A small self-supervised audio encoder (BEST-RQ), trained from scratch.
Data: trained on strings of digits, spoken by a formant synthesiser in many voices, 39062 training examples, 30.8 epochs.
Rows from block 6, named by matrix and row number. Each number is 128 + 24 x the weight over its row's rms, rounded and kept within 0 to 255. All counts start at 0. Numbers have three digits each. After the name is the row's rms in percent of the matrix's.
# convs0: expand pointwise conv (model.blocks.6.convs.0.weight, 768x192x1), inputs 0-63
convs0.234 122:154115105080069078148139128113167124127112081138100127144136143098117097168123131140152163149114136149124132117104176094105127136149116144141135144065142118125131149109145097120111123134127132
convs0.235 069:122078168147143119155113105117119138165089103115117125111166114151172107116167139113111183126081125112132099147140079146107144090129068109104141157170109139112138137121127206106140120116110105
convs0.236 156:103103118113115104148103141137125140173069102116128123160116136104103091110123127166129101104152166134126130142120092154107106145142137130144124109117109154107158150132177148120121141164161133
convs0.237 028:145149136150151104158085156090112175091141164176116101150083087164148117141135080115132126147156122093150096112126148132159130128123101152141110145110119176168134162128162104175150098126101102
convs0.238 027:163129115140118108129090124125140113105169154105113092171147153172138160100150123107146095132079113125146135131104119102169119090154088145086117152168110122105129159176159096118140166109143146
convs0.239 029:154108131128111151125128087134113151088108110116121108127161100157185135117155116151122170139097149125157149159098104136134125165135165165124110091100153128136086172110149091153109111130103133
convs0.240 151:118167114119161079133130111112110131091082127100108157119179140148117161135172163132131123121095140117154154155133087155101104138129127129142164161116128163129131096107124150113133095129132143
convs0.241 035:122131117150137117135149063147142125133129126183120083159170135164120129128147132185170114090141096107109131126126106081123098146107154148145090098096103077123147123084146128134137165100119143
convs0.242 050:128115174156153087099158131106106110067159140129110103159119173155112169148146095080087114141106129143108115138128101106127158108099118170129150138133134108120122127142115150172129142117130127
convs0.243 027:112111105143122129108145129111075177098134132136120109125117107150124101147126126113158117158114074122129150142115099134128148123095148141102103105115098099104144108152157140157130095140106147
convs0.244 115:088109126157165114148136136110108163134163117116115149106140111131132102135127099158066126123164138150132166135138155131173145119102149132129075124146138144142133123123119161126130160110081149
convs0.245 090:097063098165100108098109129133097154147204165121135124123150126152127127132118110109103151135149157076134103109134140110132089125123127128074146103164137132114138138092149159090112127118138139
convs0.246 155:145116112129085118157132151118092105132104153142103109136124129149135162080122180107158035111144127186128114121116109097128118123126101113145064167108125125128151096113128115142056151132106145
convs0.247 134:111139110122145080097108155145123104147130087124114158147141120148109129164173130093133136151156150096119112102140112147093099108110142139147098173146159182169155082088127152132143095139130077
convs0.248 132:161129123141131114108105103106128107092088142148155136148153115131155148147147151152126114138137126063102085140101141129099075163191155091125138147103087168102100072118131154107128133145121129
convs0.249 131:128152131132129124111151147125159110125074097147138137117120131089157113103139086116093133155145136108148127122107176160117156134111118165102179112138113120172120096154096133093135136174169160
convs0.250 032:142118121088090149157164141129088156078108091127122092152128119169173154115140167121111143150065087125131153141100139170145100123110096150137116109139143113151145153155096131097159108142148109
convs0.251 124:114081126077163137132138175148080114107104113115135148166105143078112060140113152143125143112164168118125107109090137157103082130113139153107119113129145139140109124161089088115126162128155139
convs0.252 030:114089141101176116142125126118102101099085126113101142144121121100134124147182143152173148151087142081149159139135098105152108175176132081142129171170135121103110140117114143141144129114085115
convs0.253 159:122127137156145181132141137122106095088124101144171144092153111160142199134102137123080151146101159124148120142081102088115124132140132145140124120117127156131170152127141085113133120141116107
convs0.254 155:134101108128125190153129114159167138105118149115131124140141121135120148152112091154147130094101155153124124137156116108138155141119131138113129114156146133125136084103105133168113107120103161
convs0.255 059:106131123121102096170140150111152140111115080129143115140144149140138148121156144123119109099126111087098110147126109137133147135135059132154160102133155131137105100160142125127083140108124145
convs0.256 037:113109129149117187121106153111105122128127088146117111070128143109138119163126158113128122143100101118130136140150106090170105110099145123152098096110104140142119105175167094137103147149109130
convs0.257 140:186094169139112105148111135125121095098146098146146170081141098066082119105154144124110052156125161132201174132122136120129146158098105175152135112140130147148136114094184143150143095106135128
convs0.258 141:179126098146129143095150105086093141126159116122145107113121124150122167150138117157100134109130108135069172129088137155115132106129114137124087160110107137130100113112107083143109179131092125
convs0.259 045:139155129099102100147126170106086131162176092102143146136124139117086166135131142162112150124127146117099125132102115132126157114142112157137119172126114118112084107136081092129156165136137129
convs0.260 145:124120147099107142135168141091112097146130147173122124144133090122113069175120168071088132113130079129144179127121127114126094125183144134123136155147104109115153158134119119148140138118159136
convs0.261 160:108117132113103137146123124096144153131123151159128132143120099116110143184154109107100101168140119097152085120166135133148082089130162122129094134146138128104101145148168133160140144143157109
convs0.262 031:113131115096108109093146175096086093160100119093152094124128164142097136146137149106141102107140091134120120153105156107099154100110108133107126098119123093148156147117127105145135078133108139
convs0.263 053:144094136059110193122128148088119140157158175164156121143122181146138118160124137099122166101112089121173110114091133143121156110125142141128123157162139111094158147124144134111099108134111140
convs0.264 092:174135098108137126148082108147113091129140174101142087141080145129099121126121102154112171155121101075141176173140154148134189155133096088125123134130102144135101187111135117095132125099130095
convs0.265 108:139143105108156106162100119161089101106124139137085115143109075111122163179123110152149112103139108167101109130124122166140182146108157125125100118101134142133109138131154135138124120120159135
convs0.266 154:195167154143137111131139178108140229138124093118159079128125123106144145132109128091136152125102130063142111110118096142140151131147136145103148164136155135119092129112107114164088120130158126
convs0.267 066:109112144121148094101153108132109115123148173135126163109118128104094144109167136073121155145104151114060118137122089158151103105187139126137139178153125159086166136124128140155150100132183152
convs0.268 121:136145121165127165109164139132120079166156113140156115114146104105111122121116133100135122130105062162106154076161127195077147149135163099132131149155134097128123128125101141105133131161180127
convs0.269 141:137116118100134123108136141095138134135117087124124123145146104135106096097165146127131161109146082143147166131100145183141157118099154167109132147209134113127167148094127163113134132080088133
convs0.270 027:120159147167139164090125104087123090098140114148137120134108158125116120135120099169102169127142154107145144160163099097154165132160139147107126116117129144170107127158125108108124141153151118
convs0.271 034:155180130140152118120134128117107109157104095114162133136132137174147164087100150148142164132097150125088142170124093134135098125118070144096121134143180147111165112140167095094118149119130101
convs0.272 027:109156146116126142126155151151145127103126138103167117156146166156137137136094149156170177136116098131114165092175171101120161128117171169129153126149158154126108145116155097181111108161105084
convs0.273 027:138121132164140158099134109094105169140101086094171145164135176148110100166146083127133124095144149103172118113157103165117120120115132161133156127126160116087122134166169128146111151084120136
convs0.274 104:152114186125132109093096148098093168137137151156111096140103111156126106157126134119128145122126088103156143133143165130103141127114108118150146121138130140105123173156128090106102145113098144
convs0.275 109:123204112087139100143149105113107096150153128167106117150125122147119153133086146154125136132140132183090141120114086128128069171136089166150164136145132165129151102139084138176127123098127124
convs0.276 079:140131164126114168123103104158150116091144117150102172138129141109157101176169147116081133090065137104112127152130152083103116113080132107160138143100111155159118125093155150113123148099099147
convs0.277 172:150150085133105095133189148131107140140090180121108127139104113103140133162141117089081165122166079136195098110095148156167125121153096105125105125124143125120151128135088107176133111106115149
convs0.278 124:127115115132090117120098147156189134115128149124137127093167129131099132101128116134144156073172125193129158149125129102095124152127137077129121097110109108141121122139127115136129157134163114
convs0.279 029:090117158124131093164169140154131143157125114147167137138086150104102114127154120165168129133089135090103114137140152159119150144116147157102137124129114167164110154160092110105106119090130143
convs0.280 115:064133135135144125121132153104130117111121129136149143137111089136133052124135089121135151138094076155068135098130118125137129147118132166131134133155120158150132167088095111131136130146084145
convs0.281 095:150069130091139161151119147136096139134162128114170136101148123160126126137120118092165069201098198119109138128096117124117112108164160096122112141132094123133142109131164136134129145169129115
convs0.282 046:127168131084102149115111114104140108136114146120083103119086146147102173121081126143129120143107119137156070126119163143117164156125115135121156063124132153101106154128139133155161157135098122
convs0.283 027:100139136131084128103113158144119107086151113125126139097114116159125105155113133145127101152138120124124161134123129129148174121130099064096169138115115097113139169170116102099137092150157085
convs0.284 056:096146153117094127135135133128083070107128150129104107152153145108137172152181166106162118110153108133120082122096161077168102150132142158120125157123122148121148126121129095159128102164121155
convs0.285 030:122094132113149146157159105128131094100155160169152106135147109127116136150114144149157168128147150108144136147096093125176105114166148172116101096133139127099097166086167151093117132124103141
convs0.286 113:145121129141148133121121106177131143108143126147107136119127051111112119112102106134104183129129111126074155105203124123124073144114108130158141056134138117112154130108179140108133109125119167
convs0.287 084:154148115091115090084119135089117133159159103125101132152096125114119167137138159151169112137148125161113119147108089139149160116170106094131111157136133125173114160107124141112124134134118176
convs0.288 150:134148085154117087116090129102117145140158110081133098129115109125130158107157123116139132124165107146142152140136156149155120130187123143099161109117113130162141119123101119141163145133123142
convs0.289 033:144137102086126147087129083127096121112112139127112132071134132134153147120120118093159122141100146108105107145105112117125152167098111090086159130119125086134104092176148107133173124157171150
convs0.290 028:139165154114134081128153173106090138075144089098167099124135125089148171124155169136174168156141102111113097099165114146172106109119144111088099144126161126152131125139159154101141110147129106
convs0.291 154:151157108101157169080137132128112157131136140150100098160115079145136132111166127105076149076151126100128134138120102086107135106149103091152122130093114126081123136133121108129165104160178099
convs0.292 158:181117104179130134181162131130133131139102161156098138084096109139110128155129121136161141134101154120121131147135121101125108112110142141124129113109117120157109104111170107121103125120108117
convs0.293 059:129170115137141121097105141144137107139130095131125125110141097161131074138174139116125133108187094104142061137156169173117121105111107151151163162110151085137144113150121142111130143137102142
convs0.294 133:126136147119169141089110128138102141112137115111126127113134188082153119114135090167123130107108148112093173106105137118118083106146100116108131118109137158195109131090176108112103168128142131
convs0.295 106:150139083118133128138146083123164137119108093193093110136138116117077123162086146117101171143132159181109143139126136107153105119117102187109126121126137129139142149149120148125108142112142132
convs0.296 115:146104126124162161137115112189088122135134112145091134146120087113144116111095136133122157110119120138105139145166133154132149139102150128123134119156104134170132126125139075134138124145133147
convs0.297 141:084114147137132130099142140150108126092155112167109138129133122111087103115109149119176148148099119178124125122125133116156112149125120126148134128143104140105141120142183121142100135125119107
convs0.298 031:136115117104108091150135113089115163150114155162106157113096143168160089079135121122113170108099129128119116130144081143161109119074159159147157142176153163153114147179089084145148173157141104
convs0.299 150:127108184135121135106135137131152106144128119104095122098079123135104113108151103104149094097086173142107103134144107145172118114138066155142138127188127139145171118148136112122146130122085119
convs0.300 149:102111147132117138163116143118130097119108092136167156122167148106160135135136134113130110124137154154125121145113148091135126134107155137144079156139107117090138151110146141176107089180097173
convs0.301 139:088130092121140126116127144155142135167087175126100168175173170162161097100155152130137162137121089130062137139079112115123125124121095115090142143126099137154151143133115113130142149103116112
convs0.302 034:119150103092094137129116108121138125153140119140094138104115084167141118116139135129125168105099072111142144094149119087103117170156077095104174150159120143112108110124154128089114174112090092
convs0.303 151:104138150148104160112174113122148121127089117138129127080097113174173135095130131110138129141132138148139095105145145180104146130132113124100157147139157097122159127061146118113150124128119101
convs0.304 079:133120104137119100132142170139147109106097108156105152102126089106168122077122118132103163164158134132108161131070073142133113093180124097121142155142082137142169107136174120119141137139134128
convs0.305 072:105113131118120080192186150137091149183099114153139160126126197128137160146138115104156171130088129092139126121123050105154157103109130120114116146158097164125123150149096130161117078114154118
convs0.306 115:114133128162104112140134123156134078121138135138157171152103109124112166098119126128109116109145135137112141137129088130129129176130098135108131167104107083096103139151105127116116149122121135
convs0.307 171:116120094142121090113160122150142129138140156104125163155149123113126116148143120087131145150135092097175098118163128154165135091117118143151134096075112141103136109131136103140144111135109122
convs0.308 051:125104171122112139092119119100091110127130097147115135112137131093138127174148127099155122147146144103173148172116133134139128129120131094097078125136134113125145111153118129140153096063144137
convs0.309 157:145125118144109145112098143135128135149133149119092123162105081119155115073142171117151113140157159157100117132087105117138110152171128104127065121151106151153087125128120103153106172111145126
convs0.310 030:138151136133104158134100095138081135088093102151128159089111119108108151110127151146137110116093102107168148138128094098151117140140134114114135145094121083130138142132101123169141085085150095
convs0.311 107:140158170131147115100123105083107209117139139104139098127167122097133115106138133117157072141135134133123089114127125143110122117145126147122111135150118130132142112116099091146114116129077113
convs0.312 029:120123166082122108107128146127114114158104092164167141127103118155158081160159143143121101108108121133160156129113130162121172117134168113105111128158179091139098175128169142158099110125122128
convs0.313 032:142085176097124145098145180089134055152112106159119142174131127101119142146096141126143112113069147128131135143140161114122093132136177135112094110104120117120128131115145127128119137119096158
convs0.314 110:109136149154135081141109110122147100177127128150138156146148135104161133150125177094151087150142134130093058175139140095184114098088116085135171125165150145110152151121144087143116151094140096
convs0.315 033:103162136117085098127132178149097147105125126096160112153105106148155125132164126144184109089150140143158148100080096143108105142134123078151095102126134140132147133141080135136089187132155111
convs0.316 127:082121120091137109110139094138143187165115115141119116146100122147137116168092140116128140127116116126134127113129155146149109128117146095149152093199136127109116136105127128135112140133119082
convs0.317 029:109089102157134132134098147131138114159101129163138099117112104136089131159164142129155129146097087078107149118156151107142161121104105150139146176098156162109110135161132078168165120150137111
convs0.318 028:158116133161118142098174139152139099126129141113078093113139168150139121123160147144170163140137123168141167115104149158116135136111090157078136123127120117136167146091164165141112135099100132
convs0.319 029:092121127101146147076089113155115150087157099147146163137149103124125103115115140154106134124145129111121154152107103089122161136097121116101090109164108147146153157161115128107148163150151132
convs0.320 132:136152089157113132156131155125138110111096104171135109133200141147115106106125102135126130138164135161132144136088135110089100144147086155113152122142133122100137146159155049132158109146128090
convs0.321 064:063178123135156116057143138131140134132131137138130112059124127166090152099177124131143133127191099106115124128144136140111110143124098099135096129103156141131148159114165117155131099143095149
convs0.322 026:148150158152146133111127108103147110129134128138096099093116141132158156118126179097181098144116166149133117116126142094133110162147151131146133108102095143119142160178165143162144125088116096
convs0.323 028:145148109146068150111120136137098130123143109145123140084099156155135118103082128153134139116108118131140133133117133168163095114142127158143177093170139127131127118150089126151099137160143113
convs0.324 034:137161091131162108084153106116148111090109107148112138116118129131110130128171145107118104140117104100088124163118135101160088144109151170135116133135128112127130109121097124123149125114124127
convs0.325 093:132120139112135144138140169097115133155164125128133099160102141097125103137109107150141128092095107114157114178168131147141117056115115178085071143135093138164142117141119136102153122106175137
convs0.326 029:115133154105117129143112126151092083131123110138109138124105124140126126126129160107111170113086170131151108133133122159143155098144152120109150113121142164136115142102097114167147124107100120